config.yaml
encoder_arch: "transformer"
model: "contrastive audio-text model"
dataset: "babble in 24 made-up languages, each with its own sounds, syllables and stress or tones, from a formant synthesiser"
train_examples: 39062
time_shift_ms: 50
n_mels: 64
hop_length: 160
input: "log_mel"
spec_augment: true
win_length: 400
tokenizer: "word"
vocab_size: 7471
loss: "softmax"
embed_dim: 128
encoder_norm: "layernorm_no_bias"
encoder_norm_position: "sandwich"
encoder_activation: "gelu_tanh"
encoder_mlp_ratio: 4
encoder_head_dim: 32
encoder_fused_qkv: true
encoder_bias: "all"
encoder_qk_norm: false
encoder_parallel_block: false
encoder_inner_norm: false
encoder_subsampling: 2
encoder_layers: 10
encoder_width: 160
encoder_positions: "rope"
encoder_pooling: "attention"
text_encoder_causal: false
text_encoder_width: 128
text_encoder_layers: 8
text_encoder_norm: "layernorm"
text_encoder_norm_position: "pre"
text_encoder_activation: "quick_gelu"
text_encoder_mlp_ratio: 6
text_encoder_head_dim: 16
text_encoder_fused_qkv: true
text_encoder_bias: "all"
text_encoder_qk_norm: false
text_encoder_parallel_block: false
text_encoder_inner_norm: false
text_encoder_positions: "sincos"
init: "small_normal"
residual_init: "none"
optimizer: "adamw"
learning_rate: 0.0019
beta1: 0.9
beta2: 0.999
eps: 1e-06
gradient_centralization: true
max_steps: 12100
batch_size: 256
epochs: 79.3
lr_schedule: "linear"
final_lr_fraction: 0.1
warmup_steps: 360
weight_decay: 0.0
Rows from block 7 of the audio encoder of a small contrastive audio-text model, named by matrix and row number. Rows with one number belong to one neuron. Each number is 500 + 40 x the weight over its row's rms, rounded and kept within 0 to 999. All counts start at 0. Numbers have three digits each.
After each neuron's rows are labels from the 100 clips, of 14848, where the neuron reaches its highest value: "strongest on" is what is common among them; "lies over" is the class under the peak. Only what is clearly more common there than usual is listed. The data: babble in 24 made-up languages, each with its own sounds, syllables and stress or tones, from a formant synthesiser.
# fc1: MLP up (encoder.blocks.7.mlp.fc1.weight, 640x160), inputs 54-107
# fc2: MLP down (encoder.blocks.7.mlp.fc2.weight, 160x640, transposed), outputs 54-107

fc1.229:433510516552571533428508505597499491457525469472479463463465491477509548477568503451495505526481532533468464478456472547444479481465456443505589436558469461519503
fc2.229:492508517517484514429479508463506534577432488519458524392494473549516467455455502513569476497498506483432528530492540519528470489481513505496401492467553501479491
strongest on: /x/; thin (high-pass); clipping
lies over: /x/

fc1.578:509489530546517515463484444493465439481537490483527504516479507484516518476458556485523474489520445426436480494595526536478484505516526511498471511473521505412491
fc2.578:546494538480447545497530531477502548549551448465492474433534494470462456490459454449504473446453521510472419499536523524510469492506549522482483499520522457465441
strongest on: quiet level; /ç/; /ɔɪ/
lies over: /ç/; /tʃ/

fc1.410:510468525517489498531444461419496517469480512503555508441494465525542479503461504499554546517512488469467507528439479431463509427481497524547460459485465490567464
fc2.410:452478463529525522454518523525520506516464489545489452488447517455477466477508474425470495473532541487556511466439461518485494525539500520491514457561511514479542
strongest on: muffled (low-pass); /ɹ/
lies over: /ɹ/

fc1.537:571541594470494544554530510533514571414522420482500486519565480485441430488445526491504470464455526474509472528564507444477460565550530564495463503479469514568455
fc2.537:486459461514496501472521514492531446597501594506495489502468466474545562494488474466410494480566462519512534441440516527485545529542470535482514495501534555538552
strongest on: /aʊ/; muffled (low-pass)
lies over: /aʊ/

fc1.155:391481501536534544442487525539463466483508531556428483508485491475560528535532528478515491529468485518458458494434476542503528421483477437526538483509588453507473
fc2.155:505481547520502476523490428525453540433505418478473489467481539532474486511472497523557558472442509460535469555490503482524507481519553464549447534451518548587517
strongest on: /tʃ/; clipping; thin (high-pass); /ʃ/
lies over: /tʃ/

fc1.543:468499527545511551441503465587441505457542444448546491477467479494495565473568583489458546533496523594442505489502474521490531506484444431572534455510516466498554
fc2.543:474505487535506520405469524467522521631465515528499520394492494546518469438491481467545491499508509494433480527488526493502498484479499514497462476459524477466469
strongest on: thin (high-pass)
lies over: /tʃ/

fc1.551:532532549460572470478603523492567499486475489591566465486463481580545536491647439473549462474511506532452536477606512426469466436520473435499525459499507512492564
fc2.551:461547489451525551508523482519487438429523537497469494587512510427488541588526413430464481497532558524578481497429480512481504495506468472461574439566482521509443
strongest on: voice: deep voice; /y/; /ɔɪ/
lies over: /y/

fc1.441:518494482466547485543530507512574513488508468480506542522590502449485504521515532540477479499459556561516488518503553456528407430486495542447464458456518481507460
fc2.441:485402536482440430448501487512437480553454512485554469526485553493487466505514478483434513525479493534494453440510478456417470469544516513518582519503522566484556
strongest on: muffled (low-pass); /aʊ/; /ɑ̃/
lies over: /aʊ/

fc1.13:510549550477570494506530509538492499486510535529567506503479509520529520516546452428526436507548552614472470466585526470492444505525507463470533419492511505448537
fc2.13:451551470472465505440438522500481442489537563489480453535485478458509556529512388452463475521546508535563495534473482540511551485465450469454558490514503504449460
strongest on: voice: deep voice; /y/
lies over: /y/

fc1.27:479455512500518492465486519464481494486530440403475511436485456483504586455433586470530495557502457458491424470504481493509487516492515475470393568562476510579486
fc2.27:484533497532478526424453551504539517608442471529507502393513472537514472440485503480575454509493484486422504518513511500517503484495505496493486485553525496482496
strongest on: quiet level
lies over: /ç/

fc1.87:451526464553514533491443493514480480483451510551498551505430510498581410505542575508550503506493501457528527546477534520509540434473502531485494485472556473504503
fc2.87:492435545520523488527526455500479526446503499580459545507432533509576501487522502507523571492512542423484491512522509472547523440519540494540461484507538502594486
strongest on: /ts/; /p/; /s/; /e/
lies over: /ts/; /s/

fc1.584:437540435504555580463541467519523463462504472555477511465591480421452536514436564498506425502506514492507457512503517506453523510493497522483493544525440515483486
fc2.584:487480546488434448469504532467464451503516534464524486573407590453512525554462450514424545480461473569585485494500513480485517476510528545476561466524533515453547
strongest on: /ɔɪ/
lies over: /ç/

fc1.76:497477522475482536479468470531523476539513524436490499482525489485474613485497525496495488546538463512486491488514453504465470521517475523523459544484551491479508
fc2.76:563553501541483417565530561525543525551516443456515505493513414508462484494497461479485502454412518545508456505447504526490496543497517486479460578531451464541469
strongest on: quiet level; /ç/; /ɔɪ/
lies over: /ç/

fc1.303:509478491507440474493499451400493570534504473451510500389537469501562460538468422530467525505499479527458531492574575507525452528556478497482526484526510453463555
fc2.303:487522493588562580454477526521530468527481525566500454382549490479506492448539457439529458549513521475437509475498529502507506467472487490472487501474503499455473
strongest on: /ɑ/; /ŋ/
lies over: /ɑ/

fc1.408:501515543518540468513483481516460532526458554544540447517484520541478524513529435468503459512544501513504547467535495442524432537528477455542535441490569600475525
fc2.408:461561512544513461438486551471551493549445521543447521460510489513521573475514447477487516519533519529503476560432495528511479469430426471460476499470531485493546
strongest on: white noise; pink noise
lies over: silence

fc1.629:505472474514511497505521521591574440475552462529544549493487503494521531473544454544518530480478474469489490500442491520525501426467518452415540569459561458469535
fc2.629:505460513465501515513449429557464511474506478500522469459477510531496475507528556515546502548466497461483508483581462485459520509547508485550483500516469513536470
strongest on: /x/; thin (high-pass); /oʊ/
lies over: /x/

fc1.371:520464494465486523571469544518554572517524433489480518445556481437437472496411538490485506480471482455570500516452499538475503658517535549512427526489472494554492
fc2.371:512429494489432460464526550465492523608457526491537532429512504510524465495461499511470523456495482506500478494510525488502459489501555578491549508464504498487495
strongest on: voice: child-like voice; /o/
lies over: /ɔ̃/

fc1.235:507457518483478512479511531482499502506488508471466480472521477526499483451460508505475502487503468465495555491610505474545527778529550514523441525494495486467466
fc2.235:465526481586538538408499523474525488567468501563494514398489483549551484449517536495574488534515474479385556524557534510581517462440506468470451497485560455447477
strongest on: mains hum
lies over: silence

fc1.209:439493491446514483445548511483540501537490490463481502520469534549504514505470468492475389488510526504426477510586536497536471660490505441458504561500524521489502
fc2.209:511494503491456438533501527462491519499441519489465477481479511473493513481489491489482513486480441470501439528502456547494425469493535475494473478541566504444530
strongest on: /tʃ/; /ç/; mains hum
lies over: /ç/; /tʃ/

fc1.306:431483570460465504459474525497476540524551518477532496513473499583550434530492456453470502515525471508472526457564513508496559586511516488493525465527544545474550
fc2.306:483536512521456464486464521440504502483502520491459488431452520486562503475439525549540607484455451452513511577511512530593531456468547478487452515474542478512511
strongest on: /ts/
lies over: /ç/

fc1.216:475512544464427470536479527485506597481516433467451517481483472486445495519414565450480505498478493490531494495526509484484549669507495527525403526457425483619498
fc2.216:526479510547416446444540524471499450587464493500473517512516523525507485511436480529436518439465479511562448508485500519526482521494522564496525543456521521452572
strongest on: /ç/; /y/; /ɔɪ/
lies over: /ç/

fc1.630:503461440521505455535534466527536473517495544555513515502511483447545483531602506547525562522457547439522493523437501506526509381485485496447541569475513443429529
fc2.630:505499534481543548486509431580460500425500472521527475478510484489517474527533482461525495520499530478534476431492452469452486487536515507533534490577477527521483
strongest on: thin (high-pass); clipping; /x/; /a/
lies over: /x/

fc1.302:512489512528497520509462473439484491480514443483555515457511461528527624483456581498533508477473414513486505465483420508482471548482567502525474518567510497502585
fc2.302:496538500518479514430480502498527507572410475534475468389581497529481461486515516473548477522480491467415519532490498487517467481501520515481486530498497494477458
strongest on: /aʊ/; muffled (low-pass)
lies over: /aʊ/

fc1.527:437522538454495496501493492489494508503523520482550490548499505569514488442477446478473478490554500547431519487548537500538476651463549444517500458545592505520481
fc2.527:470516464547492500485429497466520486493468513538470486468472521481517527465469476523541544558463456467485461588528516548524539433446475465473468552457552491459546
strongest on: /ç/; /ɔɪ/
lies over: /ç/

fc1.285:535497463548539589512511552541599509525534495533492550493569442470451504524471538487527444440517527533484528460448506465415483482517453564496480519541466471494397
fc2.285:532498529490455457475522486481424479460507518472525467603454575465494502569494441505408519468478516555591476498446507495499511493516517541506565467510491549484530
strongest on: muffled (low-pass)
lies over: /ɔ̃/

fc1.259:488522466473535527496530459477535441503586521569435565456477495466505498458477565446501515491512494430454490516460559551510508509476476471495491487492492462472497
fc2.259:534479560527491450525485501542430539421458444518505422514514586553447473523494494555527531491416473487546487553555463476523486485495525499499444519464537543497489
strongest on: clipping
lies over: /ç/

fc1.321:484543493457509509497550465549499437470451475548580444516439533503504556512625450489476526499570587591461505502555536437537491423487525449510531421520499540445553
fc2.321:438518485502544539468458527549531468477516520527513505538493545476494594516585468427511509563595479545493506499486497495462464444463389480483542467542510510466477
strongest on: /k/
lies over: /k/

fc1.244:551574532532545464462515478452497549521423513533455502498453513474526456467515507521540503509495513510512527517498531473522559491505462482571465454444510544566513
fc2.244:532579488546556466560488518500525461503438494567490549463537463568518541489545533526563455506491508507490546574403501475512595490455422516593454554435465492574478
strongest on: /ts/; mains hum; /s/
lies over: /ts/; /s/

fc1.608:522472478485536495451506501486481464539513540483546517480452502553528494483463529436517485478519520544417537430530533504503570706539457428510505485484557510499503
fc2.608:486565483507484447476446481427536514538462496473464474421494504543512518431489502484524527535448447466477513579511475529582543484446460462498418503478505486420531
strongest on: mains hum; /ts/; /s/
lies over: /ts/

fc1.352:603513524453459495484418452465449491492527463507519467494548490465440516502426581526510491577481436495497472515491434555516489473476569420537560528523499433493504
fc2.352:489497522493475503419464512435492506609519501517548534393530506570514488470512484495535462500529493501375503467571563481451505471502463487526495483467458522495435
strongest on: clipping; /e/
lies over: /e/

fc1.505:489495465514499563476488432580485484488516472411557473467499484458439540465540560512524499485476485503499491491458450555524504441490549409558541499443502428554533
fc2.505:484494504545501504420462542470502534615501495554532523427504493564511477434512499485574496498506522497406504491547569490492530476478479506500492467447510482454456
strongest on: /x/; thin (high-pass); /oʊ/
lies over: /x/

fc1.569:392555427480467519477492488540485477529468525531496495516417512484467487476503485469562519505532523519525504552532460563514524466469524464517553423506521527476513
fc2.569:513492522534513494561506471461489498424575525527555527547484498490519539518553535515506526505525488510505532474533501479476516504491441471506492529476525476533507
strongest on: /k/; /k˭/
lies over: /k/; /tʃ/

fc1.73:479439524467459509470537445586497461490512428418502466473518511475514510486534578468468472474492533515495468498454445525511535431466489371589510544484532470505542
fc2.73:505483501521512520420465519446540517591489507559531539376515486570527501447518475489563481503508489492400512496539576502467490477473436502480498471463490482484487
strongest on: /x/; thin (high-pass)
lies over: /x/

fc1.390:435498482473566503441506497519516441446490534532399538524502517484528548516531545502459561510458449522520500552484503523511497389470518514453508490435515457477523
fc2.390:551446556460465475532515428536465562471500452500516510523511516499507501487472505570514528441458482472490480462543474450438446528556582535535480520516524517590504
strongest on: /x/
lies over: /x/

fc1.612:523423444517544454550455508458532508471515502514447509471605498506468461549492556515478504530465479456526485494455493503535509547519456515455459611451448469553457
fc2.612:559483575483480430561516468510446539505478467450528463470513508497511455539478513528472490485404491501531451428533469457430460512562550552508528529510472531463546
strongest on: muffled (low-pass); /ɑ/
lies over: /ɑ/

fc1.224:479573473481501512514438516477496454507577483446493477500496508497486565502499542489484489532524553562497530488496529515484472475474441485464543457489466506461523
fc2.224:545494465521480430556499467511494556545537475424512506478545435469461529479562517484469492459483478554500486486490435493480472579524491426501419544497488458561516
strongest on: /tʃ/; mains hum
lies over: /tʃ/; /ç/

fc1.493:541472483482472469497514498497494470521478546562517491489513508475462444537544449514459548540478471445531502483493460500509566461474450462486478614549516533477532
fc2.493:515499502472516517567521481523498476431553505491496503571513517494484499572508536540487468517497511494541500460522518461458501524540508533517537511496455540499484
strongest on: /ɑ/
lies over: /ɑ/

fc1.269:515475439487530500516541499541533454488503482510565502458534500444470465488541443512446509548539536522489488491442488479505484439493457485425564530517506504469514
fc2.269:485485515482513494559514459523450474453529556499519489552457547489481512561513523489503517512542497493554529481554476461479507507493508514490531515515470517464463
strongest on: thin (high-pass)
lies over: /aʊ/

fc1.402:542484531464494482513549520493473422488555536495544508496505540574505501487483453440531453489553501504461547431555501515499509704571449452512537512488556541523500
fc2.402:478580487549499516440427497440534487572466514517495461443493515497484520481495516491543492551481455486439511558477492544534537490445445478506426542474491501436512
strongest on: mains hum
lies over: /ç/

fc1.477:392485518502491497508504523554513456470510532538596462534430503483488528444573455504507546493533570547485502522468474473511433510474542479548546406498544508444506
fc2.477:493461442543554497488413473529502541519531495511553528488441507515490501466582595480560517520564425525494556569528478486529504472464382430471449506494493469455469
strongest on: /k/; thin (high-pass)
lies over: /k/

fc1.183:555467542531491488452454501530545475533515432436505500423479447530528572465415543461534503544472420440412529461564491528455530504519499473494467552533510508535494
fc2.183:488545490533513512410478540491557516592433464517489511414504473518520460432476501478559466513503504471408499507498512494518487468489500500492476495519512473477491
strongest on: /ɑ/; /ŋ/
lies over: /ɑ/

fc1.606:516438464521549507535450522540523452464552485468484525495496506480477509488539544484552538513490499501511478501381431531537537496451494489437493573445518444537473
fc2.606:527467508500516561538481398537520565537441444491490510429522492546518497469515530534564484490476487445460487505543460484462517526534515496545461532491480531496512
strongest on: /tʃ/; /ʃ/; clipping
lies over: /tʃ/; /ʃ/

fc1.168:444440491537500507528468526573518437502495450523550485524408529506533532433533406461568487492464552536479491515462474534503470458476522456619484442469507507491508
fc2.168:450456481528556559530494416515471499488482506554512552496419526567526542467538536526589521496551520481445547524537524500496552482463477451531459490430535509560516
strongest on: /x/; thin (high-pass)
lies over: /x/; /tʃ/

fc1.494:532442460551502487583534480526509433481551482524568529525534510473450483486541493483490502506537533468500504481373466528519455439475506484447476634482528436464496
fc2.494:504474519477534525510438456535453496470480504511531462443493506540485502488508548527552490555496485478464492489579458483447504498556494519484517511493471523445465
strongest on: clipping
lies over: /æ/

fc1.422:549491473546502481469538485465585427505507528564541515459546498525475481526524458494469508537536497446481488496410430527480566437509425469445448594558510503464475
fc2.422:503505536470522492584507458549441535431514515498505490525479539518456473547506520502470507487502514494546514492536490462489504503541515529516503487504479545486531
strongest on: clipping
lies over: /ɑ/

fc1.164:489538547545545511424483466580542429506529506476540526482512493483554521529554556446527482545485482493430517470475475476474594447523510423587465491561512422487548
fc2.164:498509498527499544417471534466541493628503501530500523396504480561512480423519518483560482498520464507400496512542547503482511502477480520473474491465489475475474
strongest on: /k/
lies over: /k/

fc1.350:491466491541504449533478564466541579481468470494478542531515510495483482548485513502456502503491486508509478538490538493475458468493518548476432533474529462597483
fc2.350:508488503460441476585572504551492537490491545479505423519520475451465488524472499508440489471493523503557477483461438491502493537515577554551517533570452551498519
strongest on: muffled (low-pass); /ɑ/
lies over: /ɑ/

fc1.64:495458480487490502481545504531514451487500429451638502509434499455504490438530468523540519499504536434481508540406430503531492464485553456596532519506517437467549
fc2.64:481514481566537554427463510483491471535494521550541503438488500559504477460533548508581509549503535475418527502556544510457560486485452505472536505489485477462462
strongest on: /x/; thin (high-pass)
lies over: /x/

fc1.603:415468493469475579475587509548546524487499436405556516478502492502499473466513483496423508468482593500488524486448447436513564490465550482505453459547551463497531
fc2.603:447551478511523554452462523469543509575442525556530503429495531532513492459600529497558487545526524529430538559483540485519544465478454485435475455524491451484491
strongest on: thin (high-pass); /x/
lies over: /x/

fc1.214:517533538560488510407436510578489475477586455428497474413563437490509561485561521477500495571495504477445509453438461558433472468510502445504618491564512467484517
fc2.214:481545527541495511419473550460502528602428498550469498398533460548494453466472511508547451509502491479434504505492499495499471501502499523479473474538491492454491
strongest on: clipping; voice: child-like voice; thin (high-pass)
lies over: /æ/

fc1.424:517512476514461582550457457539474476462527481407484441465560475468497514442504611465484463538479470498518482539427444524409627471483488437535545488475491438518502
fc2.424:497509501551488508425482541434518539646467493581511532387503477557504467464510490493544472491507509502411519502537568497480501486484486516498498481500484487477487
strongest on: /tʃ/; thin (high-pass); /ʃ/
lies over: /tʃ/; /ʃ/

fc1.309:477537512501472493520500508531474500480468498552537483491395560519568445489524432498572529435510527511472526481554541473505494409450520438497525415475556523492549
fc2.309:418495492510532552558484452506536450356533519542473536515491495477524562528509486516512491538570532473530477559433473552500510461493501429530539502526522504565471
strongest on: /k/; /k˭/; prosody: stress on last syllables
lies over: /k/; /k˭/

fc1.90:463535481512533513486538465488548470463498504579474495447567495452480570538492536493545450480504506542429476490492533500458472490513502483519499558488484517417507
fc2.90:494478560485480447459464525499426487468499486481513489568416591486500485551498423488427531523437529562556487499544538481525501450478528532463559467498525544437554
strongest on: /ɔɪ/
lies over: /ç/

fc1.492:531398493473537504561554466501507510495563515513471485493517476527505545488438481474482469516524533438498533424590477486484517677514469486479505529454494573536518
fc2.492:484564510518482493424490581425583473603428490523498507406504468544505517479501518522540447531473458532441478524464479509499504523469474484479494507518493478433498
strongest on: mains hum; clipping
lies over: silence

fc1.482:460504504438494496484482481481467528514572454481512429459520449530504598495407535442498447548522400478448518470562484543525524543447492481542445510576455494521504
fc2.482:487529494540505543408464512470531521592442473530496512390527466510508486450494512504569465525482486461429486489491498504514493481492498493499488508537478492497479
strongest on: /ç/
lies over: /ç/

fc1.291:450554493491464467475530467530436509511511546471520496554449512535461472490501498502469446464572569588502534491506513501518488591541477509532601484479516544486537
fc2.291:477552472447507528533459594439576438523563480462473529487476439510490533452497546488491435512512434529459509517515458575542465530460460481510480462557525434461478
strongest on: quiet level; /ç/; /y/; /ɔɪ/
lies over: /ç/

fc1.331:543423457551501492476428495488489502459465518386461501546537513472489545522507538478507480517518421530524491512428488545516465490474502535480493529450484511521482
fc2.331:497423518483489487490526510506485553536539485517527544521440564563550440461465500516499488459485490492445490482588588511510511493506536519512513489468529494453518
strongest on: /ɑ/; voice: child-like voice; /u/; thin (high-pass)
lies over: /ɑ/

fc1.222:481469422502522499541551521488550473476474477552512490470531524468455449512554469506467502534515517491489506494503487477493535439493445485422493515485504495511482
fc2.222:505501514464500506544530454572465500475525544496532455567471542469462513575498510492472527508510492489568531452525481478463528509530514536505529506518437546509504
strongest on: voice: child-like voice; muffled (low-pass); /ɑ/
lies over: /ɑ/; /aʊ/

fc1.177:490456460529484468528549499590495481472456477464580503523451531447573454458555410517498485458533538485488539514525468464548494463468531486475565419490570510442564
fc2.177:459488470516546562448480489530504462491483463559540517477476516520524510458531475505571509547543520441421512485594553532505542440477455473505535511519507462468477
strongest on: white noise; thin (high-pass)
lies over: silence

fc1.539:452486493449468510488538544507505481462474518492610473512422532511460527456527491497492472426495530539472526486449465493530427508468574475527544436523504491454505
fc2.539:473478480477497493481434481499526509510542535509545560515427537522501518467535595542531540519544446488509545549591500488501583468463426472468459514470498484446450
strongest on: /tʃ/; thin (high-pass); /ʃ/
lies over: /tʃ/; /ʃ/

fc1.442:637449478544542501468471476490495497469510479473455449496613465486510474530504575474558519530465475471491485501411505492462426559484500525492545593468482488501509
fc2.442:473526497518480484441479554448509522652470535550561509386527489550470465445496504480508472506513489521424468483552526475490477485515489534489496517471489497454484
strongest on: /ts/; /s/
lies over: /ɑ/

fc1.297:510521550525448543455504522562512415470624516493478487485474489467532533485519447470481496495543497412462480494460474553487631496491462416494571522508516440476498
fc2.297:551485499526514501502478444513477530473407472549507456411575499532441460539511487510553508549478500442495468514459468478473490499501478485493445553471450515526462
strongest on: clipping; white noise; thin (high-pass)
lies over: /tʃ/

fc1.531:451414513556490530495478492607483465449498450456498468494386508455529549435555422495545510518491515492501528470438467520507502460464492451570523470485494490446537
fc2.531:498416462545541600518493447514525509479508472539490569479494509570547506426531508499580509496549551440432527506545547494499552493501473454496431497415515475569475
strongest on: /tʃ/; /ʃ/
lies over: /tʃ/; /ʃ/

fc1.221:458543463571536491497544525457482505524517540555481499467530460511490540550509507436545461464538503579419519470451456499486501544491521465541460516537510458490457
fc2.221:489480525495488453479495500483447483446515498461495476585416571449502531518497438524431559505476503521584474497492551500485523443504519508460543445468519550482545
strongest on: /ɔɪ/
lies over: /ç/

fc1.385:466443444490467506608506479539505531507441497450494463440483500465545498517527515469476545488510487458515482496380492517472545470506524525493458566528492482509546
fc2.385:512550496555540522421502521486564550505483424553510491363535450532482477450499488479591455486494500508420474544515484498496467492502532458493476518498532480528471
strongest on: voice: child-like voice; /ɑ/; thin (high-pass)
lies over: /ɑ/

fc1.104:493443538509501504451473481532480496478513471362514478526507541526472561514435582486541484493497385487504475519551517533512535548505532528505496569425488481495471
fc2.104:495427463445500483507532493452494498547548529506505526491475525496524454474463494505446447467516530494452455510560569540498538510467480495450520487461553463482508
strongest on: /ç/; quiet level; /ɔɪ/
lies over: /ç/